From a checkpoint of a small image classifier.
Data: trained on numbers of one to four digits printed on busy colour backdrops, 147500 training examples.
Rows from block 2 of a small image classifier, named by matrix and row number. Rows with one number belong to one neuron. Each number is 128 + 24 x the weight over its row's rms, rounded and kept within 0 to 255. All counts start at 0. After the name is the row's rms in percent of the matrix's.
After each neuron's rows are labels from the 100 images, of 14976, where the neuron reaches its highest value: "responds to" is what is common among them; "patch colour" is the nearest of a few named colours to the mean colour under the peak. Only what is clearly more common there than usual is listed. The data: numbers of one to four digits printed on busy colour backdrops.
# fc1: MLP up (model.blocks.2.mlp.fc1.weight, 512x256), inputs 128-255
# fc2: MLP down (model.blocks.2.mlp.fc2.weight, 256x512, transposed), outputs 128-255

fc1.49 097 [154 146 127 156  85 119 190 129 121 116 164 107 154 115 150 118 129 121 125 140 122 150 142  90 158 125 129 162 104  70 117 132 119 157 122 119 140 120 139 129 118  82  98 157 110 121 154 141 113 176 124 154 106 130 152 167 112 148 140  99 162 113 151 106 127 105 129 116 117 105 163 159 142 113 124 133 113 140 152 115 119 156 140 139 173 152 109 125 118 118 132 164 166 111 156 115 139 144 135 145 138 161 158 159 161 127  80  96 119  90 146 176 140 140 112 124 100 115 129 116 101 114  70 123 149 166 147 131]
fc2.49 110 [ 90 129 118 114 144 191 134 101 126 112 113 164 101 155 140  93 124  97 134 164 159 153 122 125  94 117  83 136 118 146 126 146 122 129 109 150 172 113 104 154 180 127 132 100 109 154 169  98 152 131 129 169 182 130 108 127 123 121  77 110 100 105 143 130 106 126 134 156 115 132 149 126 143 120 150 146 152 108 123 143 128 103 140 158 165 125 125 102 162 119 161 145 120  92  99 115 147 118 127 126 141 111  85 202 129 131 128 140 133 137 157 161 108 118 134 122 145 154 131 112 106 134 158 112 126 139 150 130]
responds to: black ink
patch colour: brown

fc1.497 097 [147 110 126 128 144 144 127 165 124 142 135 144  92 177  89 112 162 130 146 147 127 137  79 119 127 168 127 146 135  87 115  83  99 113 134 129  89  96 113 120 100 149 127 143 179 165 107 151 124 152 155 110  85 119 117 107 121  97 123  95 112 137 138 137 121 117 123  87  99 137 123 149 134 152  75 150 137 127 100 117 115 132 140 120 131 113 138 147 165 162 108 125 119 137 130 111 141 100 177 109  93  99 132 182  87 155 154 100  87 118 135 140 124 111  94 161 111 133 136 182 114 124 129 146 113 131 120 130]
fc2.497 092 [106 128 105 118 131 138 132  92  94 120 109 116 125 153 127 113 168 164 156 101 146 143 142 121 127 104 156 166  86  77 177 148 111 178 149 145 147 103 144 117 106 162  86 144 164 146  99 132 163 105 104 134 101 130 128 125 125 105 144 123 121  84  92 141 152  81 136 137 120 127 151 114 121 102 124 125 145 142  82 127 137 157 144 127 105 123 113 147 152 161 106 146 133 108 165 150 124 150 109 160 123 121 168 116 178 134 137 111 169 154 121 121 141 159 103 110  84 140 109 165 146  97 141 116  97 159 146 119]
responds to: black ink; purple ink
patch colour: grey

fc1.62 099 [113 131 152  89 121 137 115 120 129 124 121 124 149 101 100 118 149 157 130 105 131 100 111 140 148  91 101 123  85 128 112 105  88 147 117 139 146 153 137 116 143 138 120 130 129 126 138 135  87 149 126  67 126 148 109 106 129 151 137 137 139  92 129  96  88 150 110 152 122 141 121 160 130 126  84 130 134 154 126 186 135 130 138 112 105 127 129 108  92 129 167  95 158 167 139 136 133 124 194 168 164 160 132 108 163 126 156 114 137 157 118 138 128 194 133 141 122 111 123 157 150  95 113  99 135 111 123 135]
fc2.62 116 [144 119 166 156 145 143 115 141 152 138 135 134 138 110 104  88  85  79 130 119 106 126 117 162  85 128 125 143 126  68 125 106 143  71 146 131 106 114 112 107 140 123 101 169 122 154 204 105 159  80 128 105 154 114 177 136 105 126 118 101 141 124 126 149 110 155 118 125 120 123 134 144 135 147 152 120 140 164 113 114 155 118 152 159 139 145 145 135 119 138 107 166 143 145 122 185 138 137 134 110  83 106 128 156 146 130 127 192  89 152 111 159 133 125 144 155 127 147 137  81 139 105 118 136 111 117 109 141]
responds to: black ink; bold
patch colour: brown

fc1.351 095 [139 113 156 117 121 102 108 184 156 133 106 140 117  89 189 136  96  98 113 166 111 177 113 108 144 115 139 144 119 130 162 121 149 138  78  86 178 130 131 127 162 128 130 128 107 164 128 122 118 145 169 143 159 107 102 119 141 128 197 123  82 130 124 133 140 129 167 148 153 110 113 133 125  98  83 181 122 121 157 182 144 132 125 106 146 132 129 137 164 125 151  87 132 105 128 175 117 167 134 176 110 105  94 114 130 147 136 162 107 100 143 116 113 147 122 127 146  97 114  95 110 140 103 154 158 115 150 104]
fc2.351 081 [138 108 106 130  79 157 161 119 141 136 119 143 151 161  87 116 134 120 157 139 100 107  99 159  96 126 115 188  99 126 139 136 196 146 120 131 104 126 107  94 158  95 108 127 110 167 180 154 133 155 133 144 169 131 154 153 138  89 114 135 153 104 128 121  93 147 133 143 153 137 105 135 140 132 129 131 115 124 114 148 115 130 125 119 147 150 174 156 150 106 140 119 131 153 130  65 117 110 117 167 176 133  94  82 148 128 113 129 121 104 144 135 126  92 100 154 128 113 123 146 116 133  69 127 125 116 176 110]
responds to: black ink
patch colour: brown

fc1.52 110 [168 176 146 135 157 153 157  81 137 101 159 131 146 117  90 124 166 113 130 136 111 118 182 104 102 115 125 135 104 103  84 122 136 128 135 133 128 111 137 127 129 118 163 156 142 102 125 144 171 141  95 175 131 115 149 160 167 163 116 107 125 149 108 144 123 130 132 108  64 128 105 153 136 131 131 128 108 118 141 121  97 159 158  98 112  85 119 142 119 155  82 160 129 117 113 155 124 146 123  90 130  78 149 121 151 117  90 135 138 115 131 186 133 122 120 115 129 118 139 144 142 106 111 115 107 123 134 106]
fc2.52 092 [135 141 124 145 163  99 130  97 110  65 143 115  66 107 127 148 126 125 146 108 151 119  88 129 140 151 105 153 125 143 139  80 131 138  98 123 118 140 105 118 108 174 129 120 165 115 108 130 130 118 161 191 129 105 104 152 103 146 139 138 100 115 161  93 135 105 116 124 142 121 123 118 105  98 136 190 142 150  96 118 159 150 147 180  88 115 120 105 141 186 114 126 133 112 133 134 135 115 132 129 149 145 124 124 119 118 159 157 146 127 151 121 117 105 167 128 123 132 146 154 122 131 114 131  89 133 116 118]
responds to: black ink; brown ink
patch colour: grey

fc1.166 102 [100 162 154 117 125 128 178 142 156 106 130 138 102 125 109  92 160 132  87 121 137 120 149 168 147 164 119 155 164 110 124 155 145 130 101 124 107 105 113 138  99 151 174 124  97  97 105  99 120 131 107 129 124 154 112 109 118 169 114 122 137 101 129 132 123  98 128 146 112 178 134 120 151 132 120 131 115 119 138 107 122  97 125 127 136 139 113  74 179 150 124 135 174 114 130 132  93 132 163 143  93 123  96 112 115 135 122 156 121 128 139 159 145  75 154  95 186  93 148 118 168 109  79 140 145 140 155 134]
fc2.166 092 [145 102 130 105 143 157 140 129 179 134 115 158 157  98 120 169 170 117 117 151 131 120 176 109 132 112  97 135  95 185 128 108 137 150 115 110 163 123 153 136 137 170 112  96 183 115 144 144 140 146 160 117 123 165 127 135 121 128 112  96 108 103 143 139 111 196 128 143 135 101 102  89 139 126 125  97 152  97 143 152 118 110 122 142 142 113 154 120  99 147  98 142 142 135 157 108 151 125 111  82 120 164 123 153  99 145 121 109 134 111 137 132 130 126 166  98 135 171 173  69 126 116 142 104 132  94 128  98]
responds to: length: four; purple ink; red ink
patch colour: grey

fc1.29 101 [138 117 156  90  93 134 174 119 149 167 180 131 104 151 132  92 109  97 111 111 117 166 137 148  99 134 152 145 101  75  97  90 106  98 136 160  98 188 110 113 127 107 115 119 120 166 131 173 153 116 116 146 143 123 170 142 130 151 111 131 139 125 131  90 157 137 132 106 141 122  95 130 134 112 134  69 119 121 120 118 135  96 103 129 113  77 137 128 129 135 137 171 115 106 148 129 108 130  93 134 132 113 148 115 115 142  83 118 174  83 115 137 122 135 173 114 116  96 109 178 106 123 131 141 111 111 123 120]
fc2.29 087 [146 137 132 140 130 139 103  84 128 105 127  96 115 150 158 140 140 109 116 100 182 154 113 112 161 133  98 108 133 157 147 109 102 153 133 119 107 109 123 112 107  68 130 136  92 158 154 147 128 104 142 165 139 117 113 151 110 119 131 144 114 143 139 137 105 109 138 125 104 115 127  96 125 155 121 179  67  89 129 123 118 135 140 152 157 103 118 149 103 130 141 174 156 128 138 131 145 115 118 121 142 114 170 119 146 105 164 110 167 149 131 109 144 102 108 115  85 114 104 159 125  94 129 122 129 124 187 114]
responds to: black ink; brown ink
patch colour: grey

fc1.26 099 [124 116 137 174 108  80 129 104 139 125  82 105 108 125 119 107 128  93 194  93 133  83 108  95 113 123 118 162 178 167 117 108 125 124 151 112 120  97  92 148 105 179 104 113 113 156 113 152 137 135 159 150 107 126 112 111 117 140 111 136 138 113 109 136 102 159 106 133 123 164 132 143 115 125 152 107 133 113 152 144 119 139 177 137 124 114 187 149 101 160  92 123 161 150 128 152 153 126 189 119 140 143 159  98 109 107 121 121 135 121 155 159 105 101 184 147 128 153 116 136 143 142 119 101 111 145 140  70]
fc2.26 088 [127 150 154 165 133 122 158 147 144 111 130 143 144 111 153 155 120 166 149 129 125 127  91 111 122 160 122 120 148 110  87 140 157  92 147 123 162 101 103 170 155  83 141 168  96 137 109 116 120 118 193 138 150  84 138  87 139 152 137 121 148 142 142 134 165 117 129 125 106 160 140 112 135 158 128 107 120 125 133 119 132  99 100 132 156 136 131 145 124 124 126 145  82 106 161 125 135 144 128  96 100 148  91 123 113 120 115  96 140 148 102 118 126 101 129 153 115 158 112 112 112 119 152  62 183  98 129  96]
responds to: length: four; teal ink
patch colour: grey

fc1.448 100 [139 141 114 144 137 142 127 134 119 125 167 107  81 145 134 101 182  88 126  81 118  96 131  90 140 176 156  83 124 114 151 105  95  97 152 183  92 182 178  99 154 137 134 116 136 172 142 138 106 161 107 126 135 142 123  93 119  96 132 133 142 167 144 137 128 162 120 129 115 138 127 135 140 142 104 104  90 126 157 116  89 143 120 133 117 140 100  94 139 139 137 177 166 183 136 135  84  91 127 124  99 167 160 102  87  97 163 133 160 112 123 124 109 122 125 142 115 121 148 155 147 102 131  99 117 105 146 148]
fc2.448 089 [107  89 108 113 146 140 157 155 173 161 132 147 153 137 141 112 138 123 156 100 131  62  99 117 121 156 130 153 119 153 147  93  80 107 105 181 113 111 143 129 135 139 147 151  93 179 151 111 106 110 130 148 113 130 141 151  87 116 164 128 108 128 126 174 156 106 135 154  98 135 169 133 141 113 156 143 132 117 118 108 123 175 116 138 137 120 121  98 161  95 123 133 133 139 154 166 136 115 120 118 109 106 103 141 157 120 172 127 161 177 142 122 120 140 121  86  97 161 147 100  95 103 124 122 139 141 155 141]
responds to: black ink
patch colour: grey

fc1.419 096 [134 133 142 124 111 149  88 111  91  94 129 139 187 145 145 158 114 135 123 118 119 154 119  91 104 119 131 170 141 136 152 118 164 161 126 127  62 158 151 171 130 113 127 138 119 134  97 173 130 119 111 125 105 159 151 114 180 116 132 108 135  97 132 113 145 116 155 120 111 140 123 152 111 138 164 176 139 141 123 161 124 145 128 131 110 170 181 139 146 152 145 105 161 129 139 126 135  76 123 135 133 129 127 117 139 117 108 148 156  87  95 137 129 110 127 121  96  79  81 127 164 143 116 157 121 109  93 131]
fc2.419 119 [154 106 101 155 149 126 112 112 148 106 102 173  87 132 141 131 107 125 150 169 101 106 144 141 132 137 129 139 160 116 136 123 151 138 149 136 129 124 126 138 103 149 173 109 144 120 121 113 129 139 129  96 169 118 112 134 140 127  97 161 136 149 108 132 137 153  70 128  91 108 141 113  71 129 110  87 118 115 123  81  96  89 107 160 156 157  75 132 139 141 176 147 136 124 110 143 138 133 167 129 108 151 105 107 102 189 109  81  80 139 132 155 136 141 147 150 114 114 144 164 115 119 163 114 135 178 129 118]
responds to: length: four; orange ink
patch colour: brown

fc1.2 102 [106 147 128 115 114 109 174 140 156  94  94 157 165 131 112 173 118 115 100 113 127 106 123 146 109 166 101 178 138 142 102 117 124  97 160 142 143  68 186 111 140 120 117 159  96 156 182 128 116 157 141 131 103 123 151 143 130  92 147 134 112 121 143 124 112 126 185 129 122 135 166 118 106 125 159 129 132 152 159 140 153 124 143 136 130 168 120 133 128  90 130 152 126 112 133 110 108  57 133 157 107 121 151 148  91 125 129 141 108  66 113 113 126 147 156 175 101 149 120 111 116 161 141 127 122 107 125 175]
fc2.2 081 [184 130 152 144 103 138 139 145 125 125 127 123 166 137 155 125 129  83 121 139 117 128 122 142  88 194 135 131 154 168  90  92 145 103 140 128 141 144 164 119  97 114  90  95 157 172 101 139 141 168 144  96 118 153 149 171 105 185 146 139 110 114 160 124 168 149  93 171 117  98 136 100 149 146 136 114 117 102 105 112 130  67 154 131 152  95 122 128 160 143 148 126 116 160 159 151 139 107 140 118 130 151 104 121 125 107 169  71 171 120 131 124  84 121 103 100 134 113 145  97  90 127 120 112 108 142 146 135]
responds to: white ink; grey ink
patch colour: grey